From a checkpoint of a small image diffusion model: activation mish, soap at rate 0.0014.
Rows from block 9, named by matrix and row number. Each number is 500 + 40 x the weight over its row's rms, rounded and kept within 0 to 999. All counts start at 0. Numbers have three digits each.
# emb: conditioning projection (model.mid.2.emb.weight, 576x256), inputs 172-214
emb.262:526478534577529489522510485542546498468476463530429534452534640520482488505513497486527544538542543479548485508449528540515459534
emb.263:522539537486499478508486488506388522499467444496473496488518413472512516561512464509500458419533585517479541466560513507451527470
emb.264:457469413521479487472493464521497511477469490415493501494475358477472525479494552457469443448525437479491432517474460523456504525
emb.265:550493531488517514509458503484442481474509476436469505496510428523489498519492476393449469445534565524498534510614506477533534481
emb.266:498500537510519458520497459496430509506453493580491509534459316473480459498549511438479441464499528472503475523488465517456468513
emb.267:512483461519530541531515457520585513503594535473543465531403576522473482447498543560553549460475475472501466496417522527570546493
emb.268:485526504446451473500481470535438538480523475612480495555436396471466514489506472467443491454532499534451527573473480480536498509
emb.269:494554465477455493476528477486518516544522434506530529547508521464487452566471532535549473542507453538486348510432496455471523469
emb.270:534464437485501475540452505486427506488459538514449517487507342514509477497488503461475512504456540513486483465568499479511521502
emb.271:516507549493474506543536489451539518500565490561464482483536574497488467530515448582540483571538558475483485512469536513492478477
emb.272:491524529492477546489461502487551546514584490584528531503524624586462480481474475549561549570488534469508540482513508504471507473
emb.273:487499443497519508451481512504514498443429565451464467511454502470461517484488489461547511460500411515484477529404528492479531554
emb.274:564460540498499470530477528506391435504472503483462497485518356577485507529454520438450492507524517477519582484574473527522566521
emb.275:530571434509441486438510489491497507554550530539525529527432400515503490499508491477524522560499580484468492505511474509480483548
emb.276:445524523532520510530486491551450454507503461521472558554491420479473449521519518495487555511492548484500447503484524494512499517
emb.277:514497464491531543545517513492573483478511491492432537527524595461522492494468511541510480542475463488545562559551508518494480494
emb.278:543477479544496422500459500546398463585515519700555458474491325576474502506473517477486524484501523524483481451475415560508540513
emb.279:503534486514464500466525464454457508566582518582515479532510611484511483463513475512520489576545598477498495511423529525524511489
emb.280:519497424474430466453493472494383482505473508492466494521448418476474488485529491417431503509514603489523537483532513514514480505
emb.281:530504409474384427454500533454440477530508477447430506517394291519459556459557472442454478478559547525504477487468539530519494461
emb.282:521522497517458518463516478414542515504570468528446541477504592536461510504486472562552503606484643466507471470476495502499483523
emb.283:488489520489485456479530476504544527593571524468460504457464388557494496486547514494498577478459588512486528515567470522485524496
emb.284:492506553494470480437514458466514534535524487604516479483484436533460494510502470522481532549506584508505476500517478526499473502
emb.285:495524488488481595493497471537488520547550519647538555486518716488505538511539480550510534514500450494480517526460540520471449474
emb.286:504556537501478534506554513471595500493581479578548502512484660547503466490513491565567497555506579485516514494491524491471486486
emb.287:482503619494538511474476489556550478486524526551542502508524492533479489528479510495483547521508501536479578530557470472489514485
emb.288:530505495487473517459495490486498503546538481594536496460555506509515494523473452505563526524499611512522522518529497482523481500
emb.289:518479529527479524518455509500439535513581522611505512473514481504502504542484505556530512525500647467489578505517502530486477517
emb.290:479450492464475548537492499508534542532490495534511541546458540464496551478487531495499528481493395515470470512378466521562476515
emb.291:521550464501506505491451494455553503513539541519548464540519535448484517519527465541558528482489562504490516497447490485536547503
emb.292:514449472508405440503463484531423510534475503543504454537418419489491519531557510470450592494488612543518575549554494478526493519
emb.293:515534518503485483525493509514465467571605431579525529531510404573450517567529436573503480524512616493515514529533542505445471484
emb.294:506522546536458536491528519510567498508597521569531508480577691528490465494494509571579498582494526507478517506507544531511493503
emb.295:537561560561497477438494482486532498589587523586442515481508510566460497517519483522531501534507610492497542486603518511499464506
emb.296:519514550530458504450527504521562505563617490593528500463528623518470506529479470571559474562526542535509513522538498528525490493
emb.297:485533435503462576494513482457588531515444406509469435569481524513471537434534514522521502487502402480562439500443472524492552512
emb.298:475505541496535500494474556474482470474555457567510406518482451545531546475434490555553531518466540470457487527489461516516469482
emb.299:488552536435537495444551531417537431528414493515512499507463544391503528525457481526518523509485388526521438544400529485600556513
emb.300:475512581518459553506571508483547502510590484596495508468545700500463484475506469554550515568512549481462531495528496505507536493
emb.301:492498509487520541490552497504504461500579489568471476472565681488478519428505515608536432518531589494504511533541510499511482525
emb.302:503507504532477435480493522511483484552522514584515447488408433508476529499587499493464550521487585518491520502546531505511533507
emb.303:473464578481482500514473551479505514525548486496461473470419519553448500591526482550455470483472650498484499486573491501499512509
emb.304:465465499440467546488486536463567517504517558455521536525501620466490436506455475549539522521552520463536600502589497447475564503
emb.305:514518563527487517519523521483558530575574501589526508510534622528502493539508467570546511581512579495520562495490520529540494522
emb.306:438515487493521542462515539517407470517450538584528411500466480517487514424522519529541460500521469502538544529397503512536506479
emb.307:476515472523479489509599529512513520526508432571520482480474643564539530498477468568467493433491434448484534514417499474504552506
emb.308:502481489497512522517519487446581488474488480430480486462475444542484500560544438520480376443525514510496461498554520471505495493
emb.309:454513571503476573482469502445557519585536506572505518501516524597482511407537550526553554542537568499483555484487522482535498496
emb.310:510515445471494524525521459515436501573523486564523444487485531554421495470443471552556482512494526563553470522443478448548520489
emb.311:527518448488475508487536467481490484488507484500521510519451461406421524487505477541479522487504453520501427486454511526530475490
emb.312:525508498511447477496485514471548455494492541392559523482450549446488569508504557538522458434488527488493465490557458541495534519
emb.313:460529488570512513589510473422573493455569474580458490505535565494455484544451520603542452518540482534549473516432623543528525459
emb.314:462521492501499552528567528508445517521501547531475458493399402433472475459503490515459472418527471509508359502417466502482502451
emb.315:481518424513496538498489464428518474513396529376466543489485557534502508519516497399452493501522485491498441470524582531476449495
emb.316:533538369498496536571463529467555517491404564394508460528464484521522532406493544538503493506538451506572504525483531512508473477
emb.317:530517485507506508496447499450578507436468570382435488484518552463520487491502527467473449487542508556518476494383523434497478547
emb.318:509468501474499501544510485517446539487473460478504497506527378488505521494511514480457530410509501483501466500551511564468462558
emb.319:541523471508474498533563455504417486424497504500541483487498442516547528497507482450479471531519566550555517457505504483521498516
emb.320:495459425491512440468508472544418503471440470433456566502444331418513556523485494452428475411506492496500454494568415504476527543
emb.321:450496544503456525539493559430472553513526447568506581510518549416469528474479528521538476492510432494524410479372489596484536524
emb.322:509551544518467500486525495500558550512543514622518516480537585561480480508509512574568483554514520477492478502500521531490473532
emb.323:492497455484503475440486518553563437526412527502474464477470507478545489494490473498404538448519483501498420474537465518486474503
emb.324:442513497436519475500524477494576474431453501425478487546411428472538516540475527480550473505509420544449471497437533451486475493
emb.325:532469503501540518462515438521505447417475540564511531481505495496503515385530460501414548616476488490523412485554510505520509487
emb.326:471474472461426500475493449491508470448436524464516475525447608466488509466478523572526470458485533521530451536438467499476461511
emb.327:482507500520522562541477501523469489484547492576475423553476477478555521475517502463550533567565565469501476506504485474517482509
emb.328:472484524506494538441555510482506483484470504601467491483511533519467497483524417499539515506515564527486564475543497505519425485
emb.329:538541564509540547495496519527580519472537474497544523510619682492461471511489461549527438579490549476508504511505541480470518483
emb.330:545487452521436520471478574536595473559512539476541480485502586505527578505504480525480547526550472460524467537430496497547499512
emb.331:524508537523563480478513489511607563469446487435485498488515576401568486468537497577509534513521403463491559468452450487465556453
emb.332:496529421486555491423469506444449506568550549445468510506520391461555572511514498491508514491555444515531432480442484459484416572
emb.333:531525568511530541514525504510560513493601508540521504465533668575461492518523454588529542576488548462471555512527513480479489503
emb.334:479529452499455491491476503529503516526462469433466464524505515488408526495539514490522492519482459526504467465447477565521538511
emb.335:517462546411484472485510458444524573560526466618482473440490377487527567507480475521559504568515540481513525525539508510464473495
emb.336:478522492526538471465515516474528569541561535610518518503527588568481491538548481613505502535506580502464549536514524472488466525
emb.337:555477475525477456505536453428405487481493484554536465588493459494545524497518571495487495511511458524449502442396468504554464494
emb.338:550486495521488528546494459487551492560537495577516495483519580569507481491487461571503498564529528484490498499510549498520483505
emb.339:557525455500475455508498499497392451499487469543481470498445432531499584491555499534488544478484543451516593485497460544449543544
emb.340:550538512530495486526509509466543495513586552516488539531504534567514514525521490518538502593481610448486507503529518516471536534
emb.341:522497459528545465499480451485468490491449487456485519512481372546517506493494491437438492559519589556483503504553511506476477481
emb.342:508474477519469532465468527521578487542472537474524459497478548427496558504492602503507534492507450491486448467424459495505543480
emb.343:501533446550465506451506529440452530450493484473498470508475460534424466369509468511529452482532554541565453486479475548495428494
emb.344:514562407532533489485513525465490502549476542498469459499436570493453483464541549507535495493561447458532421564372509509544513523
emb.345:569480525520518506428450447489408465506489478537488497487528440534443501484503475487422468515527624488531472551523476496478499482
emb.346:503493510518501470506444509501442489458496543510512451551523514531489468564464425525512484559526465494516409468485537546573440465
emb.347:526585464505488457452531503450457469501480489610502507509542414491579529498515518481510522566488541440498420463450484469494472518
emb.348:494518519521476503506497498516570489522607533509537473482523806536474472484497517594581501502477453517497587498493563526520511510
emb.349:494519486534469507496491481485482482491438550448550535522422565429534503456559470480510465519426497514551432560467503522589501510
emb.350:530533563581483470479490523521492505545522515581503482495433490557501532518504511539510572551514561492481513496517477523522494504
emb.351:503532557548461487476532480544607498536618546514539464489547667543486498511503549571568548587491484515501533505506519498490481472
emb.352:480547524529525468532520495451550510509556522586485491492558687544524509515489488573527505552510475457502423500480535492523473443
emb.353:551548509462501539502535563465539524489517453460475496515392589432498508517527469496524504582503517483534462486446534499501512449
emb.354:528549434503418513530468531498546485556576568537462479479447388505511541485528470558559414497536515435467482480490534510461453493
emb.355:475535515537481515507516517469577484523614506493556454484538663502514463518479535546552494555513531504482513485532516506490508473
emb.356:544506562519424513502473509448518473475476551486489533502495447529462529466534491549553518537492499504544415490431473558493541486
emb.357:443520495589478547467542492481541552560472520475504426541464549476540470476525463583492488557533423499547438483430471478499463556
emb.358:531507589525473509516534524514573500545604515602522479516542688522490471504483530547590517571477547482495512484510528492521503470
emb.359:522488524491468508574522547506402450541530591526548540502514425529448483433456488497512527467459422515506484525506503457539499526
emb.360:492549458586545531545487509468518473521513508533551425525538556417517566500524534496496521522532496507512459464419512517512537509
emb.361:530534595517489513539514500488579527508597503598523495486518660526509497556486446581549519594514533484496503488519517483494522490
emb.362:520464495526520496528529492531466459411453395493506466550460398494546491533491525483450467471473519490513473543475484526475527499
emb.363:513528560530487507499499496477545529520596512557519504485546689526496491516499522586544474564501573498448529493505520508493467466
emb.364:483497489470497502538538485456579513545502515497493512505541570503491499498550489522500488543480455480472444516410488497522528473
emb.365:515516522551496509542570515496551505516593503569494504477554679514474481538455515587592476586507511483499522489462559522498523485
emb.366:509445552473472527487490467469531523483504482612532489527502552478494499488533504618525467503501434456532409478344503512569496507
emb.367:498503551536467511525555491468521498468506524616517498509539722481511485512473496535562507572523514483512530489476532493497484484
emb.368:480522486449511541525515461510602487546465478545479548500567630501502513519435507501508533525506414490496488558451470500536487513
emb.369:527520477552439490498491528528534505497569516594526525436523703510472488498483537549548472519523507487478587530552459503509484510
emb.370:548523531543501524545531509501570515493568520589504504498533702528490497536471498572549509592503522520498509506501517511484497485
emb.371:471550541528469533511506525441561480540585518589536497501490686491474469487526484550557512560491551477483537517515494506489523482
emb.372:494502487455449438436479524542381504524461458489484472507461252531535532544565529454438548402465574557503487444568487474521483544
emb.373:488514473478454539437520495457488466531469535588554487496452602487517523525503477519506542521540470499535430506431510451536517479
emb.374:490523479506468553506521506449532552555519551507525506519477565442482605462476478499501523570530445508449466537458481496520493523
emb.375:443466522527533532396479538478624512489523464442545496471526606477504517500507435496500502530504515517504592510506476485513490490
emb.376:508506533521487560495543513489515515522594491556557471483545693510489480459487448575556472553493559514499540480501524530508488474
emb.377:529484511539448477481509463462418496498554476593460486510492370546456555534541478530498530543539646506516449550572545513502457539
emb.378:506513454485471526456509543501496528608479502549458420565501574538509495495504484524476489504487469543484434539389507439530590529
emb.379:516514515484461516432491531515421561469510536545434461457469372508518489475528475520518461520504559517472521506533528526447467484
emb.380:520530547546527552534501497447620489480525507540500514517525568534499510482489477592564473563513472446536455502450517514503463489
emb.381:514510481517468494446550514516538504578481479518489425534509541465549458419476531495459554476494468525523408539402476505486518462
emb.382:533522551511536547490499475481552491498573489564507491482557701589486482536433460536566452535460572506527481525481493506502481497
emb.383:486510561549461497463573464542496573442552520591495545555511599524494471543453471484524495480492490449517509480481545509513541522
emb.384:490431425513454434467499502582399450492492502485492547503431322489457459434544498464510523504469508539486450444589519487481511518
emb.385:453494505477571478535513526443602512459495506489545500500460444460539513513485455540585550494441450503529456521472560473524450512
emb.386:477509556573473511546520503474556482503572539578516482489509558572490517522489558537529503570540519512480527522526502514480530542
emb.387:495511374518430482513520542463479439487417527412458519496495466447444484544562439457491437478517475510498459497546523474496543496
emb.388:479519598542508497467499522508579470537596557592547449487512655564498500483529507576586490522521558452479557485507488555495510479
emb.389:494496507521496524498522492447544496452593485587515506507584754511486480538514466566567502542513498479487466489422512514483501517
emb.390:544465484521465539555495470513498542585548435432451539487486655419480423556462431471437519478465512491505498501504439459469478509
emb.391:457518463495483457540529451505475485458480473511477478530538719520466446606431553524542510526511462502465532516576495502503498556
emb.392:532520484515497493499545506502507491532572491602510510495552547536506471506525487568524519576500591443470551511562506507531468531